config.yaml
crop_scale_min: 1
horizontal_flip: true
encoder_parallel_block: false
encoder_dropout: 0.1
encoder_widths: [64, 128, 256]
tokenizer: "word"
fusion_encoder_layers: 8
fusion_encoder_mlp_ratio: 2
fusion_encoder_fused_qkv: false
fusion_encoder_qk_norm: true
learning_rate: 0.002
one_sided: true
batch_size: 64
final_lr_fraction: 0.01
weight_decay: 0.3
Rows from block 3 of the fusion encoder of a small image-text matching model, named by matrix and row number. Rows with one number belong to one neuron. Each number is 128 + 24 x the weight over its row's rms, rounded and kept within 0 to 255. All counts start at 0. Numbers have three digits each. After the name is the row's rms in percent of the matrix's.
After each neuron's rows are labels from the 100 texts, of 14976, where the neuron reaches its highest value: "tokens" is the input token at the peak. Only what is clearly more common there than usual is listed. The data: made-up ball-and-stick molecule models.
# fc1: MLP up (fusion_encoder.blocks.3.mlp.fc1.weight, 384x192), inputs 0-95
# fc2: MLP down (fusion_encoder.blocks.3.mlp.fc2.weight, 192x384, transposed), outputs 0-95

fc1.102 082:124142136145104153136129131102123114152098120186157146112119148127123131151124107123146138125120114132156139120103117172111099091127129146154079112138136171138098102107184164136128096134132104145146103088144151117117115122078104130132159083176122094161113100125131126126124154141133134087
fc2.102 095:125131133129132109106116144149119087134136123105094158154132107171125161000116108148104142128118107145141131140144127096158133125131126120140160120121112169106108135126091194136124001156135140120141129120110111114117123127106132117168113094110110139122119130141141138130186127133125119176
tokens: ","; "and"

fc1.92 104:106076126110142167151106167122115143161125136110110147121090130134139096152126130117123109094084108090095156167151125133158117143164109128120117043175135158126088126129138127104071155151166111129090114087146140118127098105087085136131204102141119128149159153136162121154094132118128163113
fc2.92 096:134100111130111088113130116119156113116120091083108163128126094127110140126138113138114089124147127152109093135094138110111126100098119163155146170139091124117160135144112255135147088105114158132159148148128120110096131174118098129094095131117153148132110127121110108091136145121074092098
tokens: "yellow"; "blue"; "eleven"; "ten"

fc1.32 103:116144125155163137150106084081087143110128122135132178150115159136130150137102188119126169115133127110144170134117165106111147135152090141118136108111093153131113153136126131125114111107140101085129119121120128127115128108170122108143161116143117121113111147188133125132123145156165175132
fc2.32 101:113124104116157146108155117181170140120131120093133131106155082079126111138113085096128096102134140116087122168130087134115131137104138122159149145161133112147139106129107145103160099121142146157133122116140129134140137155111100122125133124137119155152116124111152117070170108104062094118
tokens: "eight"

fc1.115 115:107090155106170129151124130105140129092113130154149139140098092093133104133105132142145144124109159152149154170144117096154081156143112132131080130107139110130112116122133158146097093132165135104131159103131170139128100140136097121135188071129054149108131155120123114106164119156122165151
fc2.115 084:103126086124101150173157112163131127104185175106149130183151108128143146109136103079150142128139115091109105131126113132126140146110114131162136106159103140139112080145095125124136133157129129139106142161128109144105145130098088123106095132173100171136131094150128083142172134113118128130
tokens: "space"; "four"; "<end>"; "three"

fc1.132 094:068098112107141127148123119091143116105114149125110128132114125117118110148096165148098129085118133117126173164146157097163160116161132123123089080142109152163094121140115062116054105134151126128118115116101152112115104120101120110139211108156114113164150132125148100147142136142159179117
fc2.132 081:143151139159121124091131116132135106114120093100135157151111125161120125138168111105144105125147124123131096152146148093124106099116083164118147153119160166095113135139118214146136113131131133089135159160137116130132145150137090129132087110144131121116110131147110105128143140104083077121
tokens: "yellow"; "sticks"

fc1.295 093:084127144118166146169152122120142104125145120123140162168126137105171122164107125118121159124107133138134129169127147137144094113142107098125082081143126125138127137107125182138122074147169104108118187114142171138107106097112106153123143111162112132137091156159138095133146161114097103108
fc2.295 078:179123137100112099145123141153106148110152126118143170137161096133086131041089084162108145124130116154137131151141123128154123177173150138140115119131141110129137125110095195096127059143132119142148108063111166138128099130111106091127145139133107157102134148122160140161125095130132122129
tokens: ","; "twelve"

fc1.31 106:122098131123153132132137099127155132142097109134105156136134102156160095143112160140140078122157096115122135175111133136187102179151132122145105089109132127131105125156142164164087121166122138097077122091100139140075114116150092132132142080157078171143144140180127110130152119166111181095
fc2.31 101:160086109117100140115133117130127107120118155103153129115095140082105134193107139129166133157118156137126155119157118078125159133183116142124159129144134105125125134136096117142167106096127154143154131124157078137145134121131127138085153110139151104135120149082134141125141116116070100097
tokens: "and"; "grey"; "eight"

fc1.329 105:109085118104159154160115106078149106108113105151095157145118152124145115154093160133159145130120143117151180156128163093120149127138119107113076083144117153139091121115134106122070121165114142157122147097136127125142112124093080119151217102158093144132144119134112104163121160137115160114
fc2.329 096:108144115139100090140128151149116108158136144081139162146106076139109148104137068111099119128155113150109071158118126125153090107111127139142154126125111126114128118137113246102158089107130117107161131142103127137107120132123082117120086143156129149151105119129137095094155135130092109119
tokens: "eight"; "sticks"; "ten"

fc1.170 124:095068164080147134164120106119163100076115141157157123125084104086125100117087114123130126136111159141133164169155129096178092170157102125145086136128147108137116106132120152162105103137153148102113158110125181130138114162145095121133154092127075136103140154131129105116161129154118154145
fc2.170 081:129104093135107138174157138161130132125151177120145099173169120148144128112154113104141133142120176103117127122105110114130124146122138115146103070109109101151130118125090108123132161135119134127120130135140088134090086099087139124106127125161120168120124098124145081191130130099179128146
tokens: "space"; "<end>"; "-"; "four"

fc1.53 108:100102110125151164144111133101114120122085134102133145161101130134141095168110142140090096118117123110111152150128154121169084122136115126136093075155134149150102125140123183128090156147138117116118154112147185109105099108088116124136179056136109118151133140153153128153146109150140158138
fc2.53 093:142091118121092084093118113113159112115150115104131152142102086114134136160119103092172132136172129106134127103137123111132133115126101158156164147144138125123134127159143172130136069101130158168138110165122114124099144148144116108105115137131119114122138125114127125044134114124065100143
tokens: "orange"; "green"; "yellow"; "twelve"

fc1.24 122:106084120090152133182116118129165102126118152140137160127114108110114131114095105146109126126122153154131139152151150069120120138114110123133081145128161109127086114140124167144142087147179143134126177156128130160137102145145124122170117096122092112132129149118143116120165145152123141152
fc2.24 088:128118145119155148130131095144174133085183134146145091158129123114149161117118089153124166131096164116127162158106112159147123171127148114150130137131107142123120114122108162120102102138122123115113102121146158157126114142157155137112125123124106140117146115105166117127110091130153172145
tokens: "<end>"; "red"

fc1.225 111:122108160088172159139120132103117152118095149086136141133087113130163123186094158137128125141145120126132198186155111110144084142175117103112108072131128146151100123111135139106111117150152143118119146104121154099078129117126088135133170083143099124152129139147136147142146142148099174131
fc2.225 093:147138129157101106148162116122102088118147120087159166131137137093088137132099089132139129144115131131123102104121142123132143108128144200155129141134140117143138132126109205104142113075099117193181088116125095178127100146122105118109139156120149122106111132105125111161143140130113066075
tokens: "sticks"; "grey"; "yellow"

fc1.336 100:117154116135131156141143090113149149147127116132093172171150125144114132136066149156158107129144139113141159161107138143088141124164146110122090073142091160137119170132144131095090117125140113111098102104118156084135104139179121114144138124138145141119155128145139075134112133132130168118
fc2.336 099:140096115082124110085140118123122101110119086098130173091114151128127122161146123151124140110128116150088112102128135091148118122132081164123177178139120130111127082142101176129142077098130146137153146145148112143132153123119085132095171111127141123115103149132119146128161118082069065101
tokens: "eight"; "grey"

fc1.101 094:123130089145102137121109148111114136168097095099127124089115132151112110146161135148166116091110110095158133116136120135135152135126130145169144108148092166125137121139165185141106140146104061160126066092089107136114132133092136163113169097144129122153131117118124110112115118136152126101
fc2.101 101:123103131154144111114113110115132079133149107134110127152123118140152163000128117131141117146135126142137125149131116125129126125123134138132169144122139142107109130106133180115146003120116157113159141103144125138146097153142118123136109116102133149144105128150132135082154131161117100219
tokens: "sticks"; ","

fc1.289 096:141134114165118129095134149134072162165095096095139134092121124151136115083160157103154125105141084108139119092129124168076156121074134128114157137154130134119131106100116113097153151123131102145164109087107103117139158136107161167126088160117173095157137136127148164139127121103161102106
fc2.289 114:136133147131140120133136127131144132138122134136126122147139151129128152000118118137130116132138124125143124130144131135136126122164148140128122144133123134135111136121141000127123039138132142123146134113130136135143124140134121131148118131131130128125136122148146126134147111142116131254
tokens: "filling"; "red"

fc1.93 100:123101095141157173171132165123159157138157145105112110158112148095140127126123114105115153113100161093124142128135143117164098139160162098064116106152125123122087118108147141096101113124131139127170103140143166095092138119099077112127128110146107103144160121136156113147108097146117161117
fc2.93 091:129138132130111116092144116116110087135115133119123163148104069126101159165100128151169099119145120141107114112128133124157149122135091171186174142170135134130163123162109175138102143108122130173106127131102153134095096152146124130143163128108097121126114129096129133091141135110164091100
tokens: "orange"; "sticks"; "yellow"

fc1.310 100:081116163124181176124164165115129137142141135102103146150121138088166153140110134117097163105147118100131165182151126140159110181153088105109111094152122114086128114114110147109086120149176100118129122111076138092113153119124122127143161134124138108137145133150130120150114091148093145123
fc2.310 087:142129087135136071108159112120096118120140093095096142124119089150094108116123120142151070131139122108140093082121118082075138062146113163152138157144123204153111160127112166088154120099111132153135121123137132137092093158121088135103127144099122133129122151141126117114131130124075138111
tokens: "sticks"

fc1.376 112:077093130150143172146162140112142138125147123126102150143121129127125131124118132131101157107132118086114130160132153113151111108157126126109071063159104124151110142107137125097050129153171109123114109116146154120098090110076111144152164086130119105157160150111157114157119145110119141112
fc2.376 095:139133100134126085089122108115141095121090077113108150113121115145141145119119106127144080114136107171114113148103117107118144129100090142163160170135144173107126138178124242115142100123112158116162161146112135140113122185133109128122126114108138131110105135129139133117106146135101097134
tokens: "yellow"; "blue"; "orange"; "ten"

fc1.150 109:098090099145142144149133145134128126129090114146129169142132134140118131178154134137131166132094128105124163167130136155168155114151144147142069094183113140117126084107136134121088129159119091109121144086139173108111116133067120160135168102126120120158117119109156128147136113134119129144
fc2.150 085:121124149143115083097109129107135104160134085087086137099124105138143138122105097122149105121137096159121092122123133093104125115118088132164165145121125169091123139154130219090131110115108127115156140121121111130095132160136114127138093143125164155112120139158113130093113163137114121131
tokens: "yellow"; "orange"; "eleven"

fc1.71 110:105066133109144157166112109130172117103140138138125147147122109103139130108086127124096130111123148132126131167154149077159083155118104106141101158109160095129091108138119178129136085119179145124131176160151140130129100129143105144172121115151085133134118156118120129130164138141104151133
fc2.71 089:151125138098120120140131129130146116097138138143136109152128122119156134111113132165125136134098162113136163143111130141167131159138157129138122093131131106145133123110094131131096124141110108121095108097119151156123091113132155106133153127111106129103127131117175100166103091111183140169
tokens: "in"; "<end>"; "white"; "red"

fc1.145 092:182167124127128106079138119110119158165114164134100124142160153170137158162161121097140146118148113098139155111126115117114165083144129140116147117159146100126163138102148152094145100144095129157121103131124101142133195147134160124163118186129150145154107125155134144144145085144146114089
fc2.145 093:107111141169141141135130157126117124110131089120134141112120121140116131133112142171106121104098111152141119116113165132117115103118099105126119124119136150160112133138154000156112255110125103113120117129121154108134135093132154136141123136098124133154108140130132142150118125116127136149
tokens: "filling"

fc1.317 114:102067142097152136162125103123178087105119162151123149161103132116155107107089112111102138141123154143142163167159130073151076175133115132128078126106135100144096119109125155139117100138155158127121186142125149147112115120139096125157151095131081121120117141113124114125162141155101155148
fc2.317 079:140108117100122139153139120153153136094155146128151098160127117120138142134119115154144137128106175104117158138113115133159140154131155106158122096130133108135128114127080146121114134127115113117100100126149134153112110116137166109112135129118112147105156110120188089157082088112187148169
tokens: "in"; "<end>"; "white"

fc1.220 114:111130099185150146161126122099136110099168102114129166139120156127164151110097119138090164130102105114121123142121149128146084119134141155121050097142143139176118143121125083113116116130154096170131111135164144117109114123108120134146146119117098086167162157157157126158141127074113116104
fc2.220 104:127143131125111092113094110139127145128123106092111128117114083154114159088134129158138108132144140152105118161098125107140134145097076122157201168150112158094122132157110198129118057118128179114124144125117145131108159142136102150131102140131144161094143096106150116088105150143129133165
tokens: "orange"; "green"; "on"; "yellow"

fc1.70 112:080142123157150115159112112081104125134105126141110176145128151105154129152083155124134153123097153123125122146088111117134109109128101140154083073133142174128096163109144151148113105142130099149124148100141144102132105094156122133167155085126110123166150155134126093155113138113115130148
fc2.70 105:128114124077133131097123109147142121113135130114127144122133063119123136126113116132146099125144128147080108149154119121111119159103095127162145165140118120104133143148083152117137056124151176139137131132136149118111150141137086116124147135130126178117106104127158133032144129124072093133
tokens: "eight"; "twelve"; "on"

fc1.326 110:087112131147129150145164133087129132111141112125095123140139136122127112122099175122101139117139103090127157141170172147143146101156118125108060077141109130139114146126133105113069122150152063107102102122112158106129090113106122108149198165123135123148150145136138102143114135131137163107
fc2.326 088:141153100114153102082129100134156131108121089104157157105121091142092114145137121130145100125141131153092083123102103112134094132121074130151138208140112137113115134140126166137143082123158170138133162178147138137126172154117083132122128104140139126134122123123114140093131132118068085125
tokens: "eight"; "blue"; "orange"; "yellow"

fc1.117 081:102164112167129128131119156111106142149083112175146162139127160163139110128138119124139149111114093109128118126118092207112137115123118173131119115113117149075141122101160190145132101123111062141177098089135151121143137105082104132124143107154114119142108104129118121167094147144177105098
fc2.117 094:147114146141120104112121146138136106135152102113101136144142111164115163000116114159124120137115111161161132147152144082151130119149129116139152133124113168113105131124099179123128019161131137111137140104111112125102110127107146105150116102112125133143103149161143140145199125136130135174
tokens: "sticks"

fc1.85 113:082098135106138141152110122078131120101103124105109165154094125146147103144077149140109125131119134091129150180168138102151097147158114121100100087166135129147109135115142156144068141151141151149117133117112177112101122098099069105132161057134110142162146145129117117143148109164113164120
fc2.85 093:164098099124124093134150104119121091137150150081132143130112114109101121142161081110143109143148124129121104121131141113142109093111112156153140141135130110149121132130107201111182082094106135160161131142140088145104113164146081110097128147147127136129121129116139115093142142117080088136
tokens: "sticks"; "twelve"; "ten"; "grey"

fc1.136 092:168146114162096137096113130127103166195120123103130124104161175158118120092169156121156131120120107117136141089101135165074186114100131150095162135155088118102147111129154123109142146116102077173160094128102109096118165119129157154140089150120153138142120136135117157120087132106164117128
fc2.136 111:128129141134131136118133115126155136137115145135141136137131138134137135000127127139125122130135123140144127130137127145134119124145134147137124143130133129129125143124135000134124116143132140114141122126130123119137146136135124125141109133130128138127131127138144121115142123131126118255
tokens: "blue"; "yellow"

fc1.191 103:155147103157123131126133139147066133168132097098130126110138161157138121109160154122165143103126078099160122108136130167110155111101101153128184130134091171118136090112143162113110109112113082163113071083084108111122145113121162153120146148121153124146121117141137135129139132129149133127
fc2.191 114:121137129136135122125114112129125098137133129145115119156111131116134151000118107120130132139139120143147139141151109131160122132152139139119147139139128143122116143112149096130137000141121157122165142115137134146140113147119121135136130125118126123127132127138144138111156128155115109238
tokens: "in"; "yellow"; "blue"

fc1.176 102:125095109107140124113089130114121134141106114102113141117107135144154081156101150117115118100149097098123130142146121123153106137136117148157093073123148139118085137156148178174099133131142098155102134125124190122098117095117122116150168046118099112154136130172105112123148090175115160101
fc2.176 084:157111148105123118099146103134175128138145124129115133154122107084118140139132119146152113142139152118115142115138135095135114136144109127128149151131146108145156119133099152136159052107155160168128102130162073129137147142135092144107130115102115158114127131105127124025152124119072122148
tokens: "and"; "twelve"; "eleven"

fc1.305 106:087126111115139120141090103080126136149075117126133171139112143117146107160108145147152134092120118107150148180121125136142104125147086146112080076154101125129119102143132190140078108136117090153135093065101171114089126118124099132119167094122096158158138167155123095139154103162129135112
fc2.305 091:160116129123115126103141110112136122121152121094115142133117079135124143165128105113130104125139128138101108133152137105116121148107098141168166167155147135122120110125146206122146075104127162142131132145159127155141125142117096134109113116151149139137098146141128134024124124125051106162
tokens: "grey"; "<end>"; "orange"

fc1.250 095:118098147102178145183123114142139095112099155131143167130139134102163118146079115105107178113116151116116132172146107106132094162124112113135054143155163098147116102119130222145121077142167140115108162124128151137099106114141077102136131105150112134117109141122110105125132164160089104122
fc2.250 080:162110118097086112160141157138135141103164147106141137176119095155109129047138105156112135129135130134115151159136137110173126150155137139145130069117114110133133087131083162113123096145122120110128125098102164144110117088084121106129162122111094137114128138125170111171150096126175140169
tokens: "twelve"

fc1.245 107:099128138130128139149159150104114131159102135134109131115129138130139105127139129162151130121120153137117144155143100167139116112162125137110103054145102154120100101147106171121131106143136118104145102086112122114131132144099096103125208080116116137127157071114133134137162124180149153089
fc2.245 091:130125118149111119099107142096113094109114093120104152145137099140126190080132113119147107112140095152134127130117134080145122138131126115149131144144126167110122130108128208117127044122107113091157156123122106127110073180107133136156085105120113108145089177161107113147131148125117116116
tokens: "blue"

fc1.272 113:117115099139112140161126120113109125097111103121143147115108158193138153122114163180104088106139088138136151192143150112133158077120094136121137106127124147145104131149118102154116136150138121104119123131094124101098097104144140085122167109133119135147104144127155090136171115152169168142
fc2.272 101:128139150130120163091111109136154114107137120124135123109105137117111096146147138083157145143146130108111125112129129121147111135098111149131115166108136134133118099114113127147135095105157127113111157164152088133138152124149129159151115121152166119125159129122095128106126138112038072127
tokens: "orange"; "eleven"; "sticks"; "ten"

fc1.285 084:155161094146145138131128177150083156152110087139130116094112138149127091097168149119164139107131099126148094120141093153082160114097112142091138127148094161124140124122140119121104113107098092148132115111121127129109155093084163122132112162160169102130123121129148158123105117124151092117
fc2.285 111:127128136130142116138126125131121111135141129145117121164124131119131146000120108130116133138142134133154139142144118135147128124157139134128151129121126148126114154116136084135135000153130146129162136107126131143144121148130122129148124120113125135133128120152139131122163124157115124219
tokens: "in"; "balls"

fc1.112 102:112166112146133121128135139100126138162120069126141187116131174094141120184115141137168125117110126095176150141112126163120105103120126154107107087168125158113085121118144215126111109127117095177144084090091144103112131094083076150126150083121107138140146137162143122151155132133142137113
fc2.112 094:152112148135130141114109105124107106137167119085104144166132080142117195101104100146121116116142114156104113140141120114140130157117122113183150153153137145090130117122137232142129072124140144130148122112146123146120117142087134134141103135118130154140108154155132120048139139144098116143
tokens: "and"

fc1.154 104:091082105084095133126130120142098120163099158122125148115143152151107117115129110120119091114121165134145117135160122135146167091155134148146144117129116143098086124142097149127121122145088138151193150135104143094118136083099118118130139093106135101201104124120139110113129108145134168077
fc2.154 092:137155167152144152148109111128121165113181100145141142132129107128110138145148110151146126095130107138104108133144132146118153123080133113136134155146120170112114133114162117116084149132161113121081131162158139148109133174156125160153128158139144132108144140135124136109138125146125120141
tokens: "filling"

fc1.233 096:173136103153091136089129137134101168177129113102133112120165172158146145103150125110155158143135087120127141113100133165097177097081139117101153111144107134106166152126145115097141140125105095157125107128115131101129160090123175161113105169119164119144122124148124147145117102113151135122
fc2.233 110:132131137147117143126136120130151132132122138122145146131120133133136130026126120148111110125127124146140121118129138140124120125141121154141121135121138114141133121135126000135118179135126134115128119129129120118121147133140126110132109149124120149124119140118127110117140121127126114255
tokens: ","; "blue"

fc1.160 094:174125091135119116082126117131071164186104119098148155111168142136120159082140114098132169140127122114156131103106128167068139128089104120098157138129113122132116140138145075087136130101102121197132090101126109092129159092120153153134105149116171122129107156136143132155097103093144097137
fc2.160 111:132131141147123138127134126130145135127125143125142133130128142131129131013134129146120119127125122139134124130123130144131126112143127157138116126139136120146136129132122000130125170139129130121132115132126131119124136134136133115144113148124121139124132137120134119121138121121126122255
tokens: "balls"; "blue"; "red"

fc1.86 104:136084124106141140155130098127152124092086090149119123164125117160138112147088140151118106125136121148152150173126146094167071174165119136149126109100119151145071125114155160163104136165145145099083131112126163127116114103132107146133146073140105151126128139136110141126164110168115167130
fc2.86 093:145103120116084114092156136116149102141103168108165122118108153089126124170117135090178122163108167108122154106136110096127143118172115122132127097110137087143136152141093056149176143100107134152131107128161075139133118114157143113084136128112144114158125151103149143126125128106102125135
tokens: "balls"; "and"

fc1.333 097:145088133081148117115100106124142151129109090121128130145137111175137097172086154138128103109137113132149142172144163112149096167137121136141112097100114146167093142126154184150121134158134117088086151125115171146106135129144084131122165076148098136115104127131102122159163107170108154121
fc2.333 097:147092125110086133106142125131162091141120154120155127114089137067124135170110147119140126143118166126115169094150107110127132113179142140119147124127138093117130132129086053138167129100127153153145093148150084138143133112147138134085139115118116117158134152097151149099135118120091137109
tokens: "grey"

fc1.262 103:144108134143122138158131089111119123118155100135086178165102144157141136130120162154133127110145101111099167140133175101158152133181108119137069111158137156113128146146154072134092118166134103130095135136080116087112110137167099135137164108147113118145118131168136075157132156122128200124
fc2.262 097:104150109091142140126125129135168144131095116093156139098134139101100111153146139122136119157121138132097097149134116139141116092105114129096170164138112134155125108138094192123126094117151166118139121136141111148119166115112093110125125101131160142127123112073125134107120113095089054135
tokens: "eight"; "blue"; "yellow"

fc1.90 091:152118100142122156132111099121110164118126104151093138118135142146116127119069143150150094101179117129137193117133119100143133135127142167128123149129109126145103140150155153129144126140110131117131103149131156111149153104142156111125131092136087137103121137148131158118090107177149153106
fc2.90 103:141123164076120153097130158154192102136116126085162145134119125104136108180146138078151125120103134111112136117143136129117129106132126134112139126132149112139155065112100139169137141131164120144143138115135111145134127109140114131102133107116141097150167125120131090068163124102089088108
tokens: "in"; "sticks"

fc1.260 091:162157101164134133132129160136113128176104123135160107124121121151124124107159128139168147127139101126127097116115089194084154118090123154113134117153113153110176102122114120125124107124137066180159122096111136152137132121086168126121134167148152102146126098145121175160113157123146114121
fc2.260 112:127123134133140109130117148131117112134136127137108121152138137129126142000122117130123132124130125131154132133149129126151121118154147130124137125120114145124105141114141098135129000148122148121145137107118131126135113139112132125143117106120125118129125133152138132141154120140115127207
tokens: "balls"

fc1.327 096:061122120115107123154123141096150102117147149147126120141141138120142130164121129143098095112097143144142163150112134146134162126115094124130068088143118111135114140190084148100153090133141129122127127113128159080114126112131125098152129100106110113131171111136115072135147149158150185145
fc2.327 097:159138110156130134100141136102137098120126108104149134151111071146135115137141074100160145131169103111102118139140136087154122119139122138142156128135187141080115155101154179161095125114140135117166161154118112133112109128138076165134130133152133120141120124127121132075143120115058098112
tokens: "orange"; "grey"; "yellow"; "green"

fc1.228 090:150144088157109158095122131157084135177107101075123116109154174123128100088157160088141173131151092107139128118129160144074157097078136118100177115159110109111147117120159083111150141117110103170165076119116100114130153116108182147149087151123144105145105137112136139147101115099156105115
fc2.228 113:131137148135126138125133118126151131136121145145134134135116142139139138000122125138121117133137132136141137136137127147135119122156127150130128135135134123131122138133136000141126084141135133120140118127128128123135146140130118134139113140128128139126143127135140120119144123140126123255
tokens: "filling"

fc1.234 099:082104128099157154212114093085139108135114123135115154152143108100160106126099130111099134110117114103107140154135118112136137158110123114138057106128136129136107138114108169113087071134162120140127142131126154130092099113136091141145142082153093110149116148137132086143158165145130140125
fc2.234 081:159137134144113117099149143136150121109146149106147155166130121160112167132121092159126133147157116143131157178145144125164103124146127146131136099134149124126118108144134222112137083125135121136157120100096152115111126137124114086146128155142097120131136127110184128122148105117132130132
tokens: "twelve"

fc1.284 106:097077139085187118138123124102154105109103124146119124140087094115151100143092143121121127100122129129136147164162126082162076156138128130124088120127152117133107130108142185146088085126159131116121180118118154132136120116113095125151152075149083129135146127126135112146171139163100170135
fc2.284 078:142110115097107134152143113134146153091207166108156147192118143127128176116100102128159144143155143105115157114142117128141125127132129135171121127117118114123115112134097138098164154125131129125143078125137127119085156129159138110109115150130097157134135108115162090069117088122144127177
tokens: "<end>"; "-"; "red"

fc1.75 100:103109107091121141165124136099132139154097111125073165139125136183127100155108159130151124136141124092150161150127148126129156119147111132134067053152116181149090119103156138108070112165139122145121121128140120095139089139112116139153203080143111129118180114142140127168133134147148162091
fc2.75 105:128104110151121120101112130117140073106133119081120146141103101145138174062160102134111127117140120157133110148114126110145085120115117156129168142145122139105126112138135255130157027120110143103164141121127131129118129163104113103128089122137127129143098133133117110117145169140107111146
tokens: "blue"; "sticks"; "eight"

fc1.73 094:168150115136101135101147123143110161167111113103110146126136151159151127089162129084153160122135117117149152087103132146055171108076114112095160117138120101097135135124121104088162139116107091149157090123108119119120145100127163148134102148122149137151095155132137149119092114086153112113
fc2.73 114:132119142141132130124138127121137134138117144124141128126133146129130134000125124150123116125137119140134118134126128140130115122153133154132120131124131123143126134126121000127115129139128137122134120125132127114130137141132123119136110144130123139127128132131143119122141121125120119255
tokens: "blue"

fc1.280 104:108103109118164140134104144088122132134090145118113155163095118099140130184113157126136123109138134086140159140115131115158082140135118133092122065170129111154130105103131173137103126136146126137165114088125160084074158120110074119127177111158116135174136141151133134141130125161117137128
fc2.280 087:163105126143128082119156113116144129104175153083124169130116117118118128168113094119153097128161158138117132123138136111126149108121114164172171159127122137130120148150138209114159124115084133176136137165141143140097114171122105124095135135131116149130120137117150122066142117103095095090
tokens: "grey"; "sticks"; "orange"

fc1.25 096:182167080146139139070143114153073154181112118109112157108183147183105146154107142101143116121131121113117164118103131160099177108111133159093152109130117131118163163147120156108147134148089102150133116141100096135113165117147170127133116175115147124126086135154113132117133103134131133105
fc2.25 099:134126142141116141116119132114161128113128123118164127106109138130107123173129157165116117108134123163157140118122146121135120126116129126135140149118151133141107081126130000168098255142139127089124105139123140106126159080152155116123116162119105126147106150117135138149134140096123128143
tokens: "grey"; "and"

fc1.44 094:185167117140128117086133121153086151185119111074131121117171169154118162097164130116120164117154107105120131104100156163075145095078118139077186115146120135091148124139125107104131125140104126182143082121109131101130162116130154129146103155139144116146126146128145149134114125091146100144
fc2.44 112:129114143147130136126148125124148143142109144124137135129128142136128126000129131145127115129134129133137119128128122142130124128150132149134115135124130120143130131121126000137121135133129139123130123135132134121124133136134130118143111146128125140125133128132145113120132121129119114255
tokens: "blue"; "filling"; "yellow"

fc1.168 106:076141115142147149158128141086103109122107111149093145165125162103122099147116129122106155106108122104132117152118138084140106127120136127125042091153115109140128139100130104132089099134138105149126123098145158113134101100119107142161163112135115116160163135135155099153138140093115143102
fc2.168 099:146130117135114098091107109148150131132116095077124156099139087149117152125101110128118096128138150181085106144119131113125152126110086136167164162137117156102121142177129233107134106135141142106134151161120137105091140170139112124113108123124164147108090129139136113079120144145113105116
tokens: "orange"; "eight"; "sticks"; "yellow"

fc1.64 111:094061157107186167167106116103187119085104136131156146128092092108159104130089110119113136111103166145122138184153125107170103180125108136129066146122141114138091098136124185142134090135158143121135170113120160148113120146110107122148134090120090149129113150118114123138170148174107163148
fc2.64 073:150122119103095123158161124149143153109180166116160114188150113136124159125124109135149135129124154109125143123129124134141129154122146127168127089131119101148117093135114142115110139121122124149123100110144135151102115106111139111127143143126106137124141097128187074126118090116191136169
tokens: "in"; "<end>"; "white"

fc1.207 089:172131103130120135098117145127085137155083128089130120131127133137149112069179160133138147132144117117132119089140146167062140109095122108118173134140127107132129118103138068103163128105103120163150113125098126110162146112102149144134089170142148129129137131101141149145075132092148104102
fc2.207 114:123132152129140135128137128119142141136127145138126134139143146128120137000120126137123125126129132123140121128136132143134124120152138152129121136130124125147122139128131000135124091147131137123130120133134143121126136143128132125152110131130123129125135128139139115137143121132116122255
tokens: "balls"; "white"

fc1.68 085:121100120100113114110118156118104136196092114142094104142163108151144122197111127144118081138149146119171144089140142119132101138142126128102156092148147139144145164130123187124152139155106129091121121101100141143132156131148142143145165106130093127115082128187102134140124126145135162111
fc2.68 090:160136128148106163126152150137169123114142116079138164139095117118130119188090160125117123116105136140098136075148145115103128081176133144112122130114114100101125094150139044143116202103129136167132090143137141096104127114128122149102107145115118102181129122086141155106140109123084113099
tokens: "balls"